python train.py --arch="inception" --model="image classifier" --dataset="made-up waving flags" --train_examples=195000 --image_size=32 --grayscale=true --crop_scale_min=0.8 --horizontal_flip=false --cutout=0.25 --targets=["emblem"] --num_classes=8 --norm="batchnorm" --hidden_act="silu" --depths=[3, 6, 3] --kernel_size=3 --stem="single" --widths=[160, 272, 480] --loss="cross_entropy" --init="trunc_normal_002" --optimizer="soap" --beta2=0.999 --learning_rate=0.0027 --beta1=0.9 --shampoo_beta=0.999 --eps=1e-08 --precondition_frequency=32 --max_precond_dim=1024 --merge_dims=true --one_sided=false --adamw_lr_other_params=0.0016 --max_steps=3600 --batch_size=64 --epochs=1.2 --lr_schedule="cosine" --final_lr_fraction=0 --warmup_steps=100 --weight_decay=0.0 --adamw_weight_decay_other_params=0.05
Rows from block 4 of a small image classifier, named by matrix and row number. Rows with one number belong to one channel. Each number is 50 + 15 x the weight over its row's rms, rounded and kept within 0 to 99. All counts start at 0.
After each channel's rows are labels from the 100 images, of 14976, where the channel reaches its highest value: "strongest on" is what is common among them; "peak at" is the part of the image that holds the peak. Only what is clearly more common there than usual is listed. The data: made-up waving flags.
# r30: branch 2 reduce pointwise conv (model.blocks.4.r3.0.weight, 68x272x1x1), inputs 0-135
# b30: branch 2 3x3 conv (model.blocks.4.b3.0.weight, 102x68x3x3, transposed, each kernel summed), outputs 0-101

r30.62:48 54 40 65 59 62 38 37 73 60 94 53 36 55 45 35 41 36 34 52 45 68 37 36 38 34 26 53 32 29 67 64 41 45 71 44 35 43 54 29 54 20 46 63 80 63 29 26 49 44 39 71 34 43 48 29 60 64 54 44 40 84 75 42 66 45 65 49 26 55 96 61 84 40 77 64 57 56 77 46 33 61 80 42 50 43 56 36 46 28 39 47 69 45 41 85 55 54 25 88 97 64 43 42 50 34 46 44 51 71 69 46 30 65 62 64 39 53 73 49 72 53 67 70 52 20 47 40 63 20 79 46 41 41 51 39
b30.62:23 64 59 40 44 42 40 19 49 48 28 74 46 30 38 48 46 34 39 54 37 41 55 50 46 39 55 35 46 50 41 42 62 43 40 41 53 53 74 43 41 28 44 32 37 60 59 26 48 19 70 38 12 33 33 32 54 58 71 31 44 41 43 70 56 54 45 45 42 57 45 57 36 29 70 40 75 31 41 20 60 33 37 63 36 41 87 49 36 70 45 21 52 36 53 39 41 16 39 65 58 69
strongest on: crescent; saltire
peak at: centre

r30.35:41 67 84 53 68 40 59 57 50 43 46 49 37 58 31 25 41 23 38 57 38 61 30 28 56 29 26 53 30 41 74 47 31 42 68 45 20 23 43 58 48 36 31 55 91 61 18 06 33 40 44 78 31 48 50 03 39 62 43 51 32 60 51 49 62 24 72 35 28 53 50 23 68 62 28 71 57 26 23 45 40 20 34 33 50 54 52 47 51 56 42 44 57 54 15 40 60 57 34 55 39 58 19 36 77 31 37 43 23 43 78 42 68 60 67 37 35 44 51 51 76 44 35 58 43 40 49 36 55 31 72 47 45 44 59 41
b30.35:47 38 42 56 47 39 52 55 41 52 36 68 65 20 58 43 49 39 60 49 44 57 36 58 09 42 37 31 49 74 54 61 36 61 47 28 44 57 36 51 34 46 25 71 48 52 48 56 29 58 88 49 02 14 51 78 34 59 42 49 41 54 76 27 58 45 27 66 51 45 63 55 69 44 49 70 38 57 50 57 65 57 49 54 46 51 51 57 30 62 44 34 10 33 31 54 79 55 46 43 63 51
strongest on: crescent; star
peak at: centre

r30.41:76 40 37 53 80 58 29 44 54 39 51 73 38 42 38 37 49 81 50 49 67 39 80 77 31 44 34 26 55 63 46 41 57 33 36 65 63 38 48 22 54 49 80 55 50 42 30 23 39 68 41 21 49 76 55 70 43 46 29 39 69 35 43 41 39 35 58 99 34 39 51 36 37 50 32 35 54 59 42 33 43 44 29 46 39 37 37 60 48 52 65 53 38 68 33 31 46 36 27 44 36 57 28 40 42 30 48 50 64 42 46 54 28 53 51 37 43 53 53 45 35 32 22 57 42 60 47 60 36 33 68 64 49 36 31 62
b30.41:49 33 21 41 33 70 32 75 49 33 78 37 45 23 39 52 38 78 57 63 42 28 68 60 59 42 38 57 43 47 64 67 42 44 32 34 56 75 29 53 49 43 39 26 36 41 61 41 47 61 86 81 64 46 49 45 57 38 41 53 52 65 51 33 53 59 55 86 51 45 52 67 62 43 41 41 25 58 47 47 65 47 41 36 45 53 40 63 74 48 44 54 39 48 72 80 23 79 39 36 78 55
strongest on: ring
peak at: centre

r30.60:66 40 41 60 98 57 51 61 63 33 44 93 55 38 35 43 52 61 39 46 84 47 71 80 53 34 46 73 24 53 67 63 48 44 65 43 47 43 61 34 38 48 51 70 39 63 43 40 64 67 42 66 56 80 71 66 37 39 52 46 61 47 70 42 39 63 57 74 43 44 51 21 25 56 53 16 55 48 81 33 32 33 33 47 40 71 60 59 37 35 62 44 41 82 37 27 49 59 62 43 57 52 46 46 36 54 39 47 59 50 25 47 32 46 38 46 68 40 31 67 55 56 48 41 60 61 71 53 50 38 57 39 38 44 31 54
b30.60:24 46 34 65 33 63 35 66 49 30 59 47 33 41 41 27 43 72 56 40 29 52 43 48 63 52 44 81 26 44 36 94 36 43 26 58 46 65 43 44 40 44 56 26 57 25 52 26 77 46 73 58 43 61 51 65 70 31 38 62 40 38 20 54 59 39 50 62 57 51 60 66 30 49 29 52 57 28 49 61 65 47 48 22 44 40 48 40 57 39 40 61 00 41 54 55 54 62 58 36 47 51
strongest on: ring
peak at: centre

r30.55:38 46 44 55 70 41 38 63 31 45 22 53 26 27 35 63 54 45 45 41 52 61 39 75 65 49 48 62 42 66 55 52 51 32 48 38 26 53 46 41 39 59 69 61 44 48 56 56 52 57 37 30 52 44 39 47 52 29 38 48 80 58 48 44 52 76 55 47 53 69 37 28 33 61 32 84 45 53 58 28 38 43 47 54 44 45 59 59 39 55 20 44 42 41 55 41 91 49 36 49 45 44 45 59 40 48 67 49 40 54 27 53 55 33 63 51 52 36 54 46 49 76 67 59 25 66 42 55 60 65 24 43 42 46 33 61
b30.55:44 57 67 77 41 62 59 47 63 61 89 66 81 75 55 53 56 71 43 58 58 70 36 55 54 60 64 61 66 59 37 48 34 55 47 32 56 42 59 76 62 39 47 42 58 21 36 60 53 37 37 66 48 65 42 52 77 28 22 32 52 59 57 66 38 43 41 50 75 48 83 72 61 61 26 38 59 45 30 52 46 76 32 53 77 61 42 54 24 67 61 62 56 52 37 80 50 49 46 28 64 61
strongest on: rhombus; circle
peak at: centre

r30.23:27 57 51 33 44 42 46 64 33 71 99 41 50 62 68 23 68 42 42 65 39 42 48 43 38 68 61 32 57 23 53 40 75 67 44 45 75 76 83 99 62 57 41 40 62 55 47 98 40 51 51 39 41 35 54 24 73 60 59 57 37 44 29 38 57 15 26 54 52 35 60 35 30 55 44 33 44 77 49 64 58 55 52 55 31 75 55 63 48 59 63 39 59 57 44 41 44 53 45 47 54 64 70 56 38 36 36 56 53 42 33 56 54 23 72 46 55 54 44 88 36 70 72 57 47 74 55 50 64 42 42 59 56 54 65 61
b30.23:30 37 64 42 45 45 51 55 69 63 37 56 47 39 40 21 61 68 39 42 52 56 53 56 54 54 63 49 64 35 32 44 35 50 48 23 80 48 66 67 78 38 68 36 55 50 67 66 68 63 53 65 36 77 28 56 34 73 49 71 53 47 32 38 42 26 71 22 53 54 55 30 41 62 07 58 35 64 64 19 42 34 51 57 50 25 83 39 52 52 36 83 59 66 40 49 40 45 43 53 56 57
strongest on: rhombus
peak at: centre

r30.45:64 56 29 55 71 51 52 20 40 54 21 61 44 40 49 75 52 34 58 51 50 62 31 66 41 48 39 66 30 73 32 28 44 46 52 43 44 49 53 36 52 45 70 55 65 61 41 23 49 63 32 73 47 56 57 34 49 55 47 35 36 58 41 42 38 73 69 66 45 41 46 47 55 66 29 75 64 24 57 80 33 40 46 52 47 43 50 57 88 65 40 37 51 28 38 28 48 48 25 48 46 64 41 54 49 45 75 62 65 44 59 37 46 76 30 34 46 69 55 44 25 39 34 54 67 60 45 38 40 62 49 45 35 50 50 34
b30.45:36 64 23 61 65 46 35 64 49 44 50 50 36 53 71 24 36 49 67 79 49 27 40 50 69 63 44 35 73 45 43 58 30 48 35 65 37 67 40 74 40 51 50 44 26 43 54 31 54 66 56 68 45 43 34 68 73 28 23 23 53 37 33 41 66 64 47 51 50 55 44 63 58 50 31 64 31 54 80 53 82 49 57 35 27 62 40 37 67 34 25 42 46 62 70 30 25 77 42 38 56 32
strongest on: flower
peak at: centre

r30.2:53 57 62 50 44 49 34 58 48 40 50 43 42 15 45 47 33 33 54 53 57 54 53 56 43 43 42 46 68 59 56 42 39 16 43 47 54 34 45 47 35 57 51 52 83 46 45 44 50 37 78 18 54 44 49 61 49 62 45 45 65 33 49 60 47 48 47 53 41 34 31 26 53 65 45 39 56 40 26 28 50 30 84 60 37 67 60 39 49 39 56 32 48 44 59 65 67 54 49 42 69 46 48 32 48 49 34 62 55 68 40 37 61 61 40 49 29 56 48 60 48 41 48 48 34 64 63 48 53 51 56 45 47 47 53 47
b30.2:34 53 67 41 30 53 18 33 53 45 56 66 63 61 16 40 43 46 40 54 65 32 28 44 63 36 29 69 70 43 56 49 66 42 42 27 47 54 27 78 26 47 19 32 69 61 50 39 72 39 33 41 33 48 32 49 43 40 68 77 69 52 53 46 31 38 45 29 42 41 16 55 23 56 54 44 61 18 48 42 36 56 47 37 60 53 50 39 22 48 16 46 56 53 31 65 42 55 35 42 60 44
strongest on: flower; star
peak at: centre

r30.36:13 50 75 37 27 56 58 54 34 53 32 25 52 73 63 46 53 39 35 42 36 14 62 41 55 33 72 75 44 02 64 61 44 25 38 38 25 42 19 76 45 31 70 48 54 47 33 16 42 28 50 33 64 48 32 65 45 33 48 46 62 58 69 52 36 68 33 48 49 48 39 54 56 52 41 06 29 77 46 53 45 49 57 48 56 19 50 29 65 56 39 53 30 53 53 41 42 48 42 60 34 52 37 41 67 52 41 34 33 51 52 57 35 25 33 52 38 64 65 51 33 20 45 78 18 41 52 48 38 48 43 40 44 55 20 31
b30.36:79 37 31 40 36 41 71 74 51 56 56 67 41 40 27 62 44 30 36 46 62 27 64 60 50 40 55 52 47 55 69 54 67 56 60 42 46 63 28 39 36 61 40 82 43 63 73 69 41 66 51 68 78 41 71 49 51 64 45 47 48 41 63 51 68 33 56 78 06 38 05 40 52 57 46 69 50 52 52 54 56 37 55 41 45 68 41 58 62 66 66 59 79 28 45 64 66 52 77 55 57 32
strongest on: rhombus; gear
peak at: centre

r30.56:55 41 51 50 52 27 26 61 38 17 46 47 62 32 37 28 47 53 46 69 44 57 27 53 47 27 34 38 70 61 68 38 55 39 40 40 36 51 62 78 54 44 57 55 89 52 42 11 38 60 63 35 63 62 56 45 47 77 54 42 35 45 67 33 64 72 60 40 28 47 59 40 49 41 74 55 51 53 42 28 55 46 44 62 57 63 52 45 41 45 66 38 62 33 44 54 37 54 12 51 49 43 29 56 46 40 57 67 51 44 26 54 50 32 58 40 25 59 42 59 26 20 32 62 62 55 32 31 60 63 37 41 40 54 41 57
b30.56:43 46 59 39 39 43 13 58 49 28 43 65 42 35 48 53 64 48 49 55 92 52 28 50 43 36 51 74 39 32 49 64 48 32 20 34 35 59 43 35 55 39 17 43 61 54 32 71 39 45 55 67 65 40 36 31 42 66 37 49 63 61 46 50 71 32 19 45 56 48 27 47 28 16 16 39 60 41 40 52 65 56 61 53 32 69 64 43 43 37 11 50 36 43 34 48 59 56 63 44 67 39
strongest on: gear
peak at: centre

r30.57:29 50 50 53 40 39 51 42 44 54 01 45 40 34 41 80 36 58 64 42 33 52 30 39 79 42 54 31 52 57 53 66 38 36 48 47 49 36 39 48 47 63 43 46 57 53 59 31 41 47 48 60 72 39 38 65 42 49 50 49 99 45 32 34 48 60 63 39 27 35 36 54 82 31 61 56 30 24 33 26 44 64 82 58 43 55 37 36 62 57 58 40 74 44 58 62 61 52 32 40 57 43 56 62 41 51 59 36 51 70 78 46 57 77 53 43 32 41 65 40 57 31 57 45 61 36 44 49 47 40 56 53 72 61 58 34
b30.57:77 55 51 69 18 74 38 51 46 46 33 46 79 24 46 32 51 82 57 56 30 50 49 51 54 78 30 43 68 41 46 65 51 45 31 60 58 51 53 74 31 41 44 38 38 51 41 34 51 34 48 65 50 45 23 63 62 13 63 39 45 54 41 79 47 52 71 44 58 65 47 64 45 34 49 50 42 50 56 66 93 38 35 37 63 75 62 31 32 55 42 43 82 36 41 75 62 58 48 67 43 51
strongest on: crescent; ring
peak at: centre

r30.15:75 45 90 42 38 44 63 67 25 45 61 25 57 52 56 68 31 35 60 42 37 42 39 37 70 74 58 49 69 63 78 26 59 59 42 67 79 50 29 52 46 47 18 47 54 66 48 48 53 39 43 79 70 29 56 29 51 25 54 70 71 63 58 65 38 20 44 51 32 45 45 60 58 52 61 51 52 42 53 47 37 59 52 61 57 71 60 37 46 43 41 54 62 62 30 47 58 30 46 26 61 31 22 39 35 49 42 51 50 80 27 45 38 69 13 47 63 54 40 36 75 59 46 56 41 57 61 35 41 08 64 46 67 40 21 45
b30.15:39 34 39 55 33 64 62 50 60 59 65 36 42 71 69 96 57 61 85 51 42 66 41 46 57 32 35 64 50 41 23 44 43 78 47 51 43 43 58 58 54 42 73 16 55 82 39 41 45 29 70 48 71 65 44 48 74 45 43 37 54 74 34 55 60 29 33 44 67 55 74 46 63 71 84 51 51 66 31 39 51 73 39 48 37 39 40 56 41 41 69 59 46 70 61 41 40 43 48 37 37 65
strongest on: flower; star
peak at: centre

r30.46:46 45 46 68 53 29 81 47 56 43 25 52 75 26 60 50 39 62 60 26 69 43 69 71 67 60 52 53 39 38 35 43 57 51 48 51 24 44 21 37 42 63 46 62 24 54 53 35 66 68 42 76 71 56 65 80 69 23 52 45 50 22 17 23 37 85 32 61 43 59 47 42 32 77 60 45 44 27 65 46 42 51 31 31 39 46 51 38 73 48 58 37 60 54 27 33 80 43 40 47 53 21 36 67 40 65 23 48 47 43 80 53 61 68 33 44 51 57 54 48 34 30 37 60 55 47 38 58 23 74 52 65 67 50 55 44
b30.46:46 57 37 73 45 42 34 47 30 46 88 45 44 36 46 33 49 70 54 52 54 59 16 48 46 39 31 40 46 52 66 66 46 37 28 38 42 49 34 61 42 41 59 23 31 36 25 41 49 60 63 55 52 62 43 25 65 29 42 29 59 44 53 52 37 59 35 50 58 55 35 57 56 70 77 70 30 61 74 52 77 33 48 31 28 50 25 38 74 38 00 47 51 44 38 43 36 47 43 55 43 71
strongest on: rhombus
peak at: centre

r30.34:45 61 42 33 44 47 66 39 70 44 40 56 50 31 49 67 56 39 49 42 51 34 52 58 44 42 43 43 48 39 54 65 36 30 37 37 45 44 46 58 36 64 39 58 67 56 38 35 08 26 47 48 66 58 40 46 38 47 49 47 82 45 31 40 50 66 41 48 57 59 39 22 70 53 42 13 51 54 62 54 47 46 58 38 25 10 38 58 86 30 65 57 33 58 26 23 66 58 59 45 47 48 51 41 81 31 26 52 34 53 50 57 26 35 52 60 73 51 38 67 61 28 43 29 80 68 80 44 38 42 79 52 61 54 66 42
b30.34:63 54 44 61 57 30 43 39 51 43 38 77 37 27 49 57 39 52 25 66 71 42 79 73 20 31 73 36 20 73 69 76 67 50 47 53 44 59 45 42 39 63 29 74 72 48 70 82 44 62 43 65 38 51 44 47 26 70 38 36 39 58 76 53 60 73 56 41 58 62 48 46 44 51 52 52 47 57 40 42 62 25 70 52 55 64 41 59 30 69 42 33 70 44 51 51 88 61 33 44 54 46
strongest on: crescent; border
peak at: centre

r30.48:55 42 42 60 99 57 16 47 67 45 32 47 46 38 54 57 43 36 42 74 41 53 29 47 66 31 45 48 58 54 33 40 45 29 59 65 54 43 57 37 62 20 48 46 52 47 66 38 60 58 58 07 37 53 50 41 34 76 36 38 65 59 48 45 73 31 59 45 34 64 37 44 49 49 56 50 51 65 52 52 50 58 30 65 42 64 71 38 36 50 56 32 53 50 37 41 32 40 27 57 30 62 41 54 44 36 51 49 52 44 61 49 40 42 68 41 66 49 44 50 40 54 44 46 53 33 97 42 74 61 57 34 44 64 45 47
b30.48:66 62 76 59 72 74 39 31 37 39 56 96 27 61 69 44 45 48 36 61 63 61 30 70 50 70 45 54 50 68 56 51 39 39 65 47 43 69 46 39 52 41 35 36 58 53 50 66 20 59 64 45 47 36 32 68 62 55 50 92 75 34 46 54 40 55 61 32 58 60 58 36 38 41 45 36 47 33 21 51 64 53 47 26 62 57 33 73 78 51 29 41 37 52 45 70 74 66 53 31 61 34
strongest on: flower
peak at: centre

r30.40:39 46 71 46 19 43 51 64 35 62 98 36 26 68 42 30 55 06 58 66 35 54 62 45 24 41 66 50 70 58 54 52 69 25 30 34 38 68 44 97 46 60 33 54 92 37 44 33 51 30 61 34 60 27 35 60 55 49 29 47 49 30 55 92 68 48 56 46 38 46 47 64 57 34 52 24 64 82 40 33 41 47 45 62 60 72 42 62 68 48 62 56 70 39 46 51 55 54 29 30 47 58 64 51 31 41 34 44 76 56 53 62 36 60 54 52 52 57 49 55 60 89 55 35 58 49 57 41 47 37 64 53 30 48 60 54
b30.40:13 39 47 39 37 42 48 49 46 36 38 27 27 26 32 47 44 62 43 37 42 16 52 51 34 51 41 42 32 58 29 65 22 33 39 60 58 32 44 42 34 49 53 52 53 61 39 32 73 63 13 41 41 59 30 26 23 53 49 64 51 58 61 51 35 45 62 38 46 57 31 24 28 34 32 35 46 53 66 28 11 51 51 69 47 33 58 20 44 63 54 70 49 56 44 33 60 37 39 30 46 52
strongest on: rhombus
peak at: centre

r30.32:24 43 45 37 54 45 57 48 31 70 56 32 45 47 42 64 30 54 56 39 43 42 40 34 58 55 50 50 74 35 60 41 57 55 43 58 50 36 28 50 39 61 14 42 63 68 62 54 51 45 33 15 67 24 40 44 53 26 36 60 89 30 57 58 34 18 30 32 61 36 56 45 59 56 44 51 48 51 34 51 35 57 79 44 35 43 45 35 58 53 52 48 59 40 37 55 53 56 49 35 85 43 39 35 37 56 39 20 43 77 07 69 41 31 43 65 76 55 57 44 58 39 61 79 30 40 38 29 53 30 71 32 23 62 30 24
b30.32:36 23 53 65 46 73 42 63 47 67 38 62 61 31 39 38 37 42 37 42 30 38 31 43 56 33 38 39 42 40 20 76 38 60 46 80 53 53 44 59 00 50 66 44 26 50 42 42 33 61 63 58 38 21 61 35 47 46 79 27 48 39 37 55 50 57 58 49 41 43 53 58 48 67 75 57 55 57 49 61 54 42 41 27 37 73 19 19 73 44 36 69 66 43 43 53 32 42 51 47 30 45
strongest on: rhombus; crescent
peak at: centre

r30.51:40 45 76 42 34 50 54 85 26 52 99 49 48 47 43 57 50 00 47 32 41 40 62 45 61 50 61 61 35 69 74 61 59 14 64 40 56 53 50 55 37 42 29 51 78 39 56 50 50 40 68 50 60 45 50 53 54 28 50 42 57 72 54 65 52 32 50 45 53 33 52 38 45 46 58 82 56 43 51 71 49 33 82 39 59 44 50 55 73 46 53 62 67 43 59 61 17 54 57 39 47 47 43 43 61 87 49 45 46 58 36 33 38 59 54 51 43 65 63 56 52 19 68 57 92 83 26 43 47 46 88 68 65 49 96 58
b30.51:45 46 55 40 53 19 44 42 44 43 26 56 20 32 51 50 41 23 30 55 31 48 69 47 28 57 54 40 39 46 07 51 33 25 46 59 40 32 78 46 55 41 31 42 28 66 60 43 30 49 41 45 39 24 55 59 29 46 67 76 60 57 51 26 45 44 36 33 40 54 55 36 32 14 59 25 47 34 25 33 30 51 42 59 39 54 56 47 43 57 53 39 33 40 63 29 57 21 50 48 46 23
strongest on: crescent
peak at: centre

r30.7:22 61 44 39 91 63 26 64 60 61 64 31 39 60 60 30 55 21 40 62 42 55 19 36 57 45 69 52 57 61 22 47 66 91 64 59 63 76 74 67 58 41 59 62 49 49 78 63 44 42 38 01 27 40 51 45 53 66 51 50 43 68 61 54 82 27 58 44 34 46 50 39 41 54 24 99 71 38 48 71 43 40 61 39 47 45 62 52 33 62 17 32 57 62 65 38 16 60 40 31 44 75 54 65 63 52 43 58 43 32 62 56 59 41 73 46 56 80 40 60 32 77 45 43 41 50 66 47 55 44 45 36 43 49 42 56
b30.7:28 55 42 50 46 54 64 48 66 56 45 58 29 70 63 26 79 55 32 40 49 70 46 33 58 57 38 57 26 57 33 50 47 07 55 38 53 39 68 29 80 39 43 44 57 37 56 43 40 67 31 33 25 20 48 63 60 49 36 74 50 34 50 34 53 35 67 42 72 47 78 54 65 66 44 55 42 56 56 66 29 52 71 54 56 34 61 60 43 47 55 35 55 52 22 52 99 57 37 62 57 46
strongest on: rhombus; diagonal band
peak at: centre

r30.30:39 51 54 42 61 39 08 58 44 48 60 23 43 50 52 33 61 52 37 70 19 51 53 42 17 15 39 55 80 82 63 29 40 47 69 68 62 54 51 78 56 23 76 36 99 46 29 63 53 44 69 34 37 17 58 31 49 67 56 28 33 54 61 80 51 37 55 44 34 50 50 39 47 51 34 35 46 55 20 58 48 36 41 53 67 92 61 44 45 64 57 57 56 45 04 24 63 67 60 68 40 60 47 44 47 32 38 70 48 34 57 42 56 67 42 48 48 50 59 41 59 44 51 62 37 64 60 45 32 45 71 66 62 56 63 54
b30.30:19 53 36 44 37 57 38 50 56 32 39 45 31 48 28 64 44 58 47 70 48 71 48 40 52 28 40 36 46 56 47 66 50 60 35 40 53 40 62 28 32 30 24 36 67 46 35 29 53 35 48 19 45 61 33 55 56 34 59 67 32 47 61 40 63 45 31 28 55 30 52 75 35 33 74 27 57 59 42 31 52 60 22 54 38 43 58 59 16 61 14 35 20 44 58 26 75 52 39 36 49 33
strongest on: gear
peak at: centre

r30.5:72 56 89 51 21 45 25 61 46 49 46 54 71 41 72 47 71 65 58 76 45 65 29 51 37 17 36 33 59 77 65 53 54 29 52 28 44 47 66 83 49 18 75 34 99 43 37 54 73 35 64 29 68 61 47 32 41 62 73 46 64 52 74 63 50 39 64 60 43 60 54 32 44 51 60 46 48 79 56 58 39 68 40 67 42 73 64 37 41 30 73 56 68 57 22 40 48 71 54 60 50 40 49 63 44 34 47 68 48 67 38 53 51 56 46 60 58 54 58 51 63 50 44 46 34 63 60 36 50 49 63 46 60 62 61 49
b30.5:12 72 66 56 34 45 55 46 48 35 26 74 38 71 50 54 59 33 35 52 69 62 54 47 56 40 47 75 39 60 50 59 47 28 14 69 62 48 41 46 53 20 26 54 59 39 54 31 65 61 64 55 35 20 53 79 22 38 62 61 39 59 51 55 51 68 46 48 43 50 14 31 51 39 41 53 75 59 53 26 42 39 65 49 52 32 68 47 36 52 15 58 36 49 50 55 66 63 36 40 70 32
strongest on: gear; ring
peak at: centre; middle left

r30.58:65 47 25 57 91 48 14 44 68 31 55 83 51 48 40 46 53 89 37 44 55 52 29 65 56 35 44 55 55 94 54 54 52 40 52 59 43 39 53 36 45 46 86 60 56 51 60 59 50 60 56 35 56 62 56 41 37 37 53 58 63 37 57 39 46 65 73 67 38 37 66 55 28 44 56 00 43 73 46 58 41 56 58 46 50 45 52 65 48 46 72 55 35 73 51 26 38 59 66 58 56 36 40 40 50 64 31 22 62 59 16 51 26 48 49 60 84 59 51 62 56 43 68 43 79 58 50 37 44 38 52 85 52 71 45 59
b30.58:89 50 41 55 74 61 41 35 40 34 31 58 33 64 60 09 30 53 61 33 48 18 66 34 71 77 62 45 68 57 76 67 62 18 67 58 41 43 65 60 35 73 58 34 43 43 61 51 64 55 32 57 40 68 32 37 35 58 52 25 49 67 36 44 48 61 50 47 64 51 34 71 27 25 49 41 50 40 55 33 29 40 52 39 40 45 47 34 43 61 78 28 35 50 66 51 39 42 47 58 52 44
strongest on: ring
peak at: centre

r30.9:43 61 45 43 31 37 22 66 45 47 79 52 56 52 64 31 53 32 52 85 50 47 21 42 20 16 65 56 62 42 60 47 82 13 34 45 44 67 72 95 51 19 52 45 72 40 77 60 58 26 59 47 48 41 48 36 37 78 60 59 30 43 51 65 77 58 49 41 45 46 58 50 45 40 79 61 62 66 48 62 76 63 45 39 58 78 72 34 59 47 62 31 49 46 35 65 32 70 48 58 45 60 53 65 39 30 44 56 60 45 36 60 54 49 55 37 23 70 45 67 30 78 24 52 64 78 50 63 39 37 38 48 40 38 28 45
b30.9:26 36 50 50 53 36 24 59 46 53 29 44 48 55 30 44 57 40 17 57 53 78 42 29 45 49 67 68 22 61 45 40 47 47 66 32 51 62 45 59 56 33 27 55 60 32 48 64 65 54 42 37 30 43 60 34 02 36 60 67 46 59 49 48 63 43 54 34 65 56 40 52 39 40 21 26 64 49 56 55 44 53 67 35 44 28 60 40 30 55 53 49 34 40 14 37 87 49 71 25 50 25
strongest on: gear
peak at: centre

r30.33:36 63 37 64 55 45 36 29 53 52 55 44 44 47 75 48 34 73 18 54 56 52 77 45 27 41 59 72 66 25 46 54 66 23 45 39 39 45 38 75 36 51 54 53 53 43 63 48 35 53 64 67 65 36 50 57 31 47 51 50 54 52 52 63 58 68 29 53 70 32 55 80 40 49 63 44 55 99 65 20 55 36 63 62 54 81 58 57 35 51 29 43 65 39 69 54 48 69 48 56 76 38 48 27 38 79 22 28 59 64 24 69 44 41 25 58 49 55 66 59 67 57 65 94 45 57 47 32 46 61 58 47 43 47 48 37
b30.33:14 35 81 36 76 67 18 47 45 57 57 69 50 36 34 24 50 47 20 54 61 53 17 43 47 37 45 31 56 50 66 40 63 54 54 73 52 55 59 25 20 64 45 37 39 60 43 41 69 65 67 43 42 43 48 31 48 58 60 57 32 67 39 42 50 50 79 58 16 73 30 54 52 45 46 54 78 59 59 24 45 50 53 50 60 39 64 27 43 57 63 64 37 41 57 68 42 20 57 38 52 41
strongest on: gear
peak at: centre